config.toml
arch = "mobilenet_v2"
model = "sound classifier"
dataset = "single English command words and digits, spoken by a formant synthesiser in many voices"
train_examples = 78125
gain_aug_db = 10
n_mels = 64
hop_length = 160
input = "log_mel"
spec_augment = false
win_length = 400
targets = ["intonation"]
num_classes = 4
norm = "batchnorm"
hidden_act = "relu6"
depths = [5, 5, 5]
kernel_size = 3
stem = "single"
expansion = 3
widths = [96, 120, 144]
loss = "cross_entropy"
init = "torch_default"
residual_init = "none"
optimizer = "normuon"
muon_scale = "match_rms_adamw"
learning_rate = 0.0026
momentum = 0.9
nesterov = false
orthogonalizer = "polar_express"
adamw_lr_other_params = 0.0012
max_grad_norm = 5.0
max_steps = 19500
batch_size = 128
epochs = 31.9
lr_schedule = "cosine"
final_lr_fraction = 0
warmup_steps = 3900
weight_decay = 0.04
adamw_weight_decay_other_params = 0.01
Rows from block 9, named by matrix and row number. Each number is 200 + 40 x the weight over its row's rms, rounded and kept within 0 to 999. All counts start at 0. After the name is the row's rms in percent of the matrix's.
# convs2: project pointwise conv (model.blocks.9.convs.2.weight, 120x360x1), inputs 90-179
convs2.76,099,172,203,74,207,222,195,166,149,222,204,296,198,192,166,207,149,297,239,200,199,58,263,177,189,212,214,232,244,170,107,311,233,176,215,87,167,194,173,226,190,213,226,188,186,243,167,222,185,260,206,195,205,133,222,224,206,209,155,201,215,99,136,209,149,247,208,235,192,235,273,206,267,246,226,220,214,211,193,177,207,210,200,139,218,218,182,187,329,299,220
convs2.77,100,202,203,150,214,206,174,251,254,219,168,147,238,171,173,176,216,194,190,269,259,159,204,182,144,222,180,202,249,199,208,317,171,217,251,135,199,201,238,171,170,187,183,238,186,222,217,208,205,180,204,144,217,127,202,243,216,125,176,188,200,213,227,223,153,149,194,216,220,190,217,208,188,264,135,251,249,254,175,220,187,229,190,188,188,198,185,183,203,176,274
convs2.78,094,194,164,215,176,178,204,212,175,254,206,135,174,200,173,173,158,210,188,212,148,132,266,163,156,229,149,148,338,186,167,199,163,180,242,255,162,151,191,200,126,237,167,229,160,261,186,145,196,201,186,176,132,191,148,201,167,162,200,219,182,202,108,227,217,144,231,213,276,228,173,183,300,166,185,166,260,201,192,193,205,218,186,197,242,234,165,203,260,184,258
convs2.79,102,200,95,187,194,233,163,151,255,164,189,119,192,191,189,164,137,280,229,228,190,163,212,207,181,217,218,184,227,138,168,129,70,204,201,221,157,131,153,233,203,250,278,139,199,227,186,298,250,176,180,202,89,157,269,198,215,246,198,235,190,161,164,256,240,209,202,224,174,211,262,187,274,143,165,273,125,183,210,203,225,182,176,158,160,277,177,162,227,216,273
convs2.80,101,226,176,204,223,259,179,250,241,155,189,174,203,190,226,242,161,177,211,206,159,184,224,196,195,216,182,177,274,146,186,201,311,193,189,165,197,182,162,176,91,171,136,217,206,130,156,212,184,202,180,238,123,251,242,220,219,219,233,217,193,178,194,171,210,209,189,217,166,175,248,202,267,267,120,205,127,202,170,189,235,232,226,197,181,214,233,228,212,238,229
convs2.81,100,227,196,216,164,231,233,296,210,254,172,191,203,237,177,164,145,187,203,138,127,226,195,166,226,164,239,181,286,204,215,252,90,164,191,189,160,218,158,249,282,219,140,290,193,234,201,208,204,213,210,232,266,191,172,202,238,244,197,181,176,143,142,241,209,229,178,213,204,153,245,171,129,195,210,192,180,204,175,244,190,197,177,137,210,208,187,207,191,198,228
convs2.82,101,175,231,255,204,153,178,232,170,186,181,188,165,172,195,238,140,228,255,189,151,216,123,170,178,203,206,298,235,236,225,270,136,182,272,214,266,192,197,205,193,182,228,124,215,228,183,293,203,178,164,135,261,191,174,223,172,176,200,224,216,279,244,290,179,178,209,227,208,228,176,187,236,201,139,221,212,178,169,209,169,164,223,224,215,217,214,192,200,148,252
convs2.83,099,184,153,217,178,273,201,152,262,238,184,196,202,248,185,227,187,163,209,160,96,187,188,214,92,159,272,132,86,257,126,176,254,209,233,186,154,250,185,212,193,159,172,291,199,301,234,204,227,241,225,202,216,156,168,212,201,262,210,153,178,184,185,199,254,199,203,214,157,211,224,207,176,175,285,191,166,201,233,245,147,179,186,224,196,246,186,193,165,188,198
convs2.84,104,251,266,248,224,237,218,231,174,204,161,124,197,182,217,208,281,209,201,192,232,213,203,218,148,236,209,229,190,238,196,147,200,204,194,99,204,242,236,156,175,240,219,288,235,140,204,201,237,260,260,104,215,153,108,242,173,240,222,186,180,238,112,225,150,248,205,178,237,159,207,200,229,159,329,180,141,194,200,212,204,189,202,191,189,189,186,251,276,202,167
convs2.85,096,176,163,195,128,180,174,194,228,201,181,240,163,195,200,174,217,163,205,151,267,214,245,187,173,251,185,219,176,194,219,317,187,185,196,307,247,193,144,210,185,193,225,225,225,192,176,186,229,149,234,179,257,280,234,155,184,311,272,252,214,129,142,204,200,243,214,190,186,205,194,178,221,237,257,246,225,124,276,183,159,180,257,207,199,232,174,247,150,166,177
convs2.86,100,203,215,49,182,228,243,163,196,181,201,287,206,207,189,226,182,224,207,212,180,230,233,224,230,256,263,214,137,82,173,252,251,207,186,200,128,219,162,182,177,248,134,82,200,287,265,221,236,182,230,180,247,68,319,211,190,235,209,220,194,144,187,211,248,195,199,180,173,177,264,195,105,197,252,223,185,240,170,201,197,163,159,127,194,189,203,236,146,194,201
convs2.87,103,194,185,264,159,182,166,189,141,246,213,212,211,160,233,204,152,173,232,267,188,239,189,225,117,222,188,208,223,245,145,211,136,161,174,261,137,209,205,216,151,229,191,152,182,207,189,153,194,166,181,283,243,127,237,184,216,234,215,200,208,128,157,157,167,157,190,208,212,174,258,193,250,228,98,216,280,198,187,209,193,191,218,249,226,213,202,184,261,147,142
convs2.88,103,224,256,110,228,177,160,208,261,238,185,287,188,212,205,179,256,209,186,180,237,114,267,205,150,236,168,184,158,174,168,199,238,182,248,124,120,163,194,189,255,163,207,132,221,270,176,232,231,214,186,166,244,195,239,143,276,202,274,190,186,198,217,161,243,205,212,203,197,174,237,202,258,148,172,165,196,202,156,206,195,258,230,204,196,182,188,212,213,192,194
convs2.89,097,209,194,238,226,253,198,234,215,195,184,258,214,229,220,184,256,204,213,189,218,219,258,202,230,165,151,236,223,199,191,181,175,101,208,225,176,254,167,235,207,218,240,129,190,125,228,199,185,183,195,195,268,275,173,150,232,136,189,200,201,100,149,260,205,129,204,156,188,206,195,208,241,225,112,197,152,132,240,235,209,177,242,244,239,244,186,234,207,163,184
convs2.90,102,190,255,149,215,259,216,205,243,188,206,220,189,163,203,247,234,215,231,209,236,90,201,154,218,245,106,215,65,97,82,264,265,219,186,270,168,204,191,229,268,235,315,112,193,245,233,228,238,163,211,131,205,197,189,180,211,190,254,211,206,234,230,218,194,222,223,177,197,227,193,170,159,204,127,193,177,234,239,189,169,201,172,192,200,203,200,203,251,210,167
convs2.91,101,220,183,307,177,235,238,235,208,165,177,280,128,230,201,210,188,223,149,238,241,160,212,226,181,199,257,158,184,258,204,214,286,227,172,107,171,192,173,171,226,234,323,124,214,280,285,182,206,226,210,209,267,134,190,183,212,127,148,180,217,206,113,188,155,231,206,221,195,221,260,183,209,202,194,223,156,254,182,204,246,156,199,184,212,201,181,220,195,167,187
convs2.92,096,238,204,240,181,247,240,151,241,221,192,283,193,175,229,150,173,210,160,103,202,175,218,192,202,165,200,178,194,223,147,233,164,170,204,169,187,221,177,171,152,202,317,308,203,139,237,187,193,173,237,196,261,132,217,228,193,84,168,138,156,236,119,246,134,192,200,196,206,197,123,192,196,209,202,192,270,257,147,231,135,132,238,260,189,215,223,227,232,183,165
convs2.93,097,219,267,175,202,252,230,139,201,233,248,152,274,206,195,172,217,204,183,232,222,214,193,214,216,220,234,217,242,316,229,210,251,188,213,162,107,254,209,179,232,108,159,183,175,325,223,163,154,153,201,136,266,195,218,258,200,229,177,219,197,140,151,169,152,222,173,187,211,191,224,183,143,271,151,165,194,231,158,235,149,226,229,258,214,219,174,226,150,188,224
convs2.94,100,147,287,242,263,100,193,218,256,242,204,219,199,229,197,227,235,242,219,227,95,198,225,176,259,186,168,158,126,145,211,177,183,144,140,266,246,191,193,184,252,201,117,276,176,243,247,195,229,164,168,286,197,216,278,150,207,137,208,215,184,212,245,231,154,172,201,206,180,199,203,202,206,172,155,209,245,242,279,211,176,184,193,244,154,163,163,180,197,168,235
convs2.95,097,212,234,154,222,196,204,171,193,172,179,132,208,230,222,200,223,181,182,269,162,173,146,219,193,215,214,275,124,152,104,179,293,171,158,289,196,185,222,200,226,199,191,205,191,194,185,186,215,191,146,169,215,182,245,198,203,320,234,196,226,279,183,241,233,173,164,200,201,198,251,175,296,218,158,182,247,220,215,192,234,140,191,111,158,151,247,248,220,215,178
convs2.96,101,163,133,177,187,235,214,155,239,176,189,177,173,207,209,175,273,172,246,225,182,166,199,178,157,197,210,157,234,266,194,112,232,256,223,97,287,177,225,180,172,153,194,217,197,154,168,249,223,218,166,196,201,218,193,196,215,167,209,222,215,276,170,177,250,251,227,205,179,252,224,164,207,209,157,214,181,198,180,189,202,185,178,163,172,212,210,181,253,259,216
convs2.97,099,198,165,225,203,81,229,264,222,225,178,133,230,258,200,227,224,182,210,205,177,228,240,165,148,220,206,186,260,198,161,192,189,213,176,145,201,195,171,214,245,249,142,208,200,153,193,188,199,255,137,247,199,283,199,161,175,184,117,225,205,271,216,241,285,122,186,217,171,177,203,201,192,179,215,187,135,195,182,182,200,192,192,148,169,190,211,166,207,216,233
convs2.98,103,212,230,138,135,203,165,115,208,196,208,232,155,240,207,167,258,169,231,199,229,106,192,168,190,232,225,220,142,233,259,174,179,220,225,234,261,227,223,150,137,230,306,211,195,223,262,224,176,221,247,203,179,229,287,202,234,159,105,202,208,206,182,164,246,119,217,225,233,171,244,190,136,236,260,216,176,177,158,182,164,173,202,167,204,153,243,229,155,183,217
convs2.99,103,204,152,272,197,185,206,200,249,239,238,124,205,199,215,132,119,224,215,185,200,196,258,199,215,192,180,56,201,230,210,119,224,188,186,287,263,195,153,173,246,202,194,154,187,205,237,192,213,211,214,159,173,163,95,203,212,68,177,227,184,281,121,222,242,205,174,184,197,264,276,206,200,230,214,196,235,169,222,234,222,194,222,167,201,239,207,220,154,167,211
convs2.100,105,214,227,209,163,112,203,87,252,181,206,186,168,268,212,215,126,207,188,177,219,153,237,165,205,213,210,202,205,189,138,309,184,131,170,212,276,167,188,167,73,162,159,231,202,236,140,218,239,183,197,290,194,198,123,254,159,198,177,237,177,163,142,247,181,203,193,189,230,228,175,227,184,226,277,186,228,172,258,190,194,213,224,162,194,219,195,214,181,180,141
convs2.101,102,192,206,130,312,230,182,211,243,210,197,207,183,188,189,190,181,202,191,253,137,135,219,182,256,170,232,156,204,148,243,225,221,173,221,282,184,224,220,184,216,224,97,262,209,202,132,252,225,181,175,167,231,131,298,188,210,208,305,252,204,184,194,228,289,191,221,227,194,194,227,224,204,121,210,218,313,190,226,190,211,194,224,193,216,203,242,203,209,237,236
convs2.102,101,200,217,227,247,165,176,291,166,181,211,147,213,242,195,246,198,249,202,198,180,158,199,201,183,179,222,281,262,287,269,249,210,188,232,220,193,195,138,198,206,241,190,183,207,217,175,185,165,180,129,146,255,56,213,206,213,279,133,191,198,194,183,271,210,171,191,179,203,209,152,175,228,112,252,217,208,255,208,184,203,207,219,220,149,190,126,184,237,217,211
convs2.103,099,237,237,249,152,212,244,62,231,185,232,312,192,179,247,174,183,225,177,292,242,242,176,227,132,195,213,170,254,190,261,100,137,180,202,146,81,226,174,200,115,196,283,154,220,291,148,194,181,178,212,107,146,197,154,207,227,214,238,188,203,193,116,193,227,211,189,204,227,194,198,195,298,200,313,209,147,189,310,198,232,209,217,171,169,201,200,256,286,181,215
convs2.104,099,187,215,165,191,163,159,151,193,175,183,202,186,181,192,183,207,208,226,165,184,333,159,177,131,168,159,103,289,262,235,113,134,216,199,158,226,151,204,231,238,240,210,170,193,209,209,193,199,184,195,213,209,139,218,201,223,219,245,202,219,192,208,278,154,150,213,212,156,164,191,210,233,218,81,136,243,219,216,205,227,270,185,242,191,211,198,224,210,181,135
convs2.105,105,175,152,116,166,218,170,212,128,181,189,207,212,210,196,222,189,231,201,268,230,262,232,215,320,216,187,159,149,196,127,273,258,221,197,182,210,205,148,178,244,209,204,184,202,201,236,205,166,138,194,187,176,187,223,144,208,199,143,190,204,242,142,175,112,152,222,233,220,203,109,170,269,185,186,194,251,215,122,221,195,197,206,115,212,186,234,183,287,199,194
convs2.106,101,200,167,243,116,129,173,241,126,197,220,195,218,217,180,240,148,182,202,122,208,168,288,222,187,202,214,250,252,275,308,216,215,220,170,149,160,167,221,188,327,231,194,153,162,239,140,215,200,207,241,168,186,227,246,176,213,268,194,173,210,209,157,190,246,224,210,197,200,220,180,190,181,203,179,172,137,201,226,172,210,200,192,222,199,215,184,188,256,201,203
convs2.107,101,190,167,216,198,82,188,200,203,158,183,211,176,247,195,216,250,225,208,183,197,222,230,171,152,248,182,293,129,252,215,164,196,228,218,223,201,147,205,208,157,237,169,289,178,232,126,185,210,235,152,313,267,221,151,211,202,239,216,292,188,182,301,215,157,188,219,223,261,283,146,218,171,218,165,193,181,193,134,203,170,185,263,247,162,183,213,229,157,172,287
convs2.108,100,190,232,255,155,167,251,214,152,184,207,244,157,129,213,201,220,132,200,92,197,202,185,231,279,194,126,173,162,196,226,126,206,260,222,238,178,246,194,203,257,187,101,219,215,224,179,218,236,191,213,228,157,175,90,181,141,156,253,220,212,244,208,185,160,258,190,137,197,180,237,185,181,225,274,235,122,171,130,192,181,188,195,206,247,188,254,196,124,206,233
convs2.109,095,185,191,285,220,204,236,220,191,196,194,199,241,248,169,250,185,159,186,224,197,97,218,220,123,254,258,193,159,278,116,201,225,205,177,196,243,207,170,207,213,146,205,177,220,289,178,162,215,130,253,100,192,178,184,219,186,328,281,251,198,221,166,175,203,203,195,179,261,191,129,186,181,186,278,164,196,189,238,226,188,215,138,181,183,175,211,223,176,206,235
convs2.110,095,213,202,206,181,184,181,208,157,139,204,250,190,169,182,189,231,175,169,154,240,309,135,232,251,212,196,229,200,167,232,239,178,248,265,206,143,234,167,197,289,199,253,304,216,247,170,189,202,184,190,201,180,224,109,245,207,175,240,155,202,258,265,183,204,260,204,234,204,175,191,203,218,144,212,205,228,236,171,215,283,158,160,196,260,176,192,217,183,149,242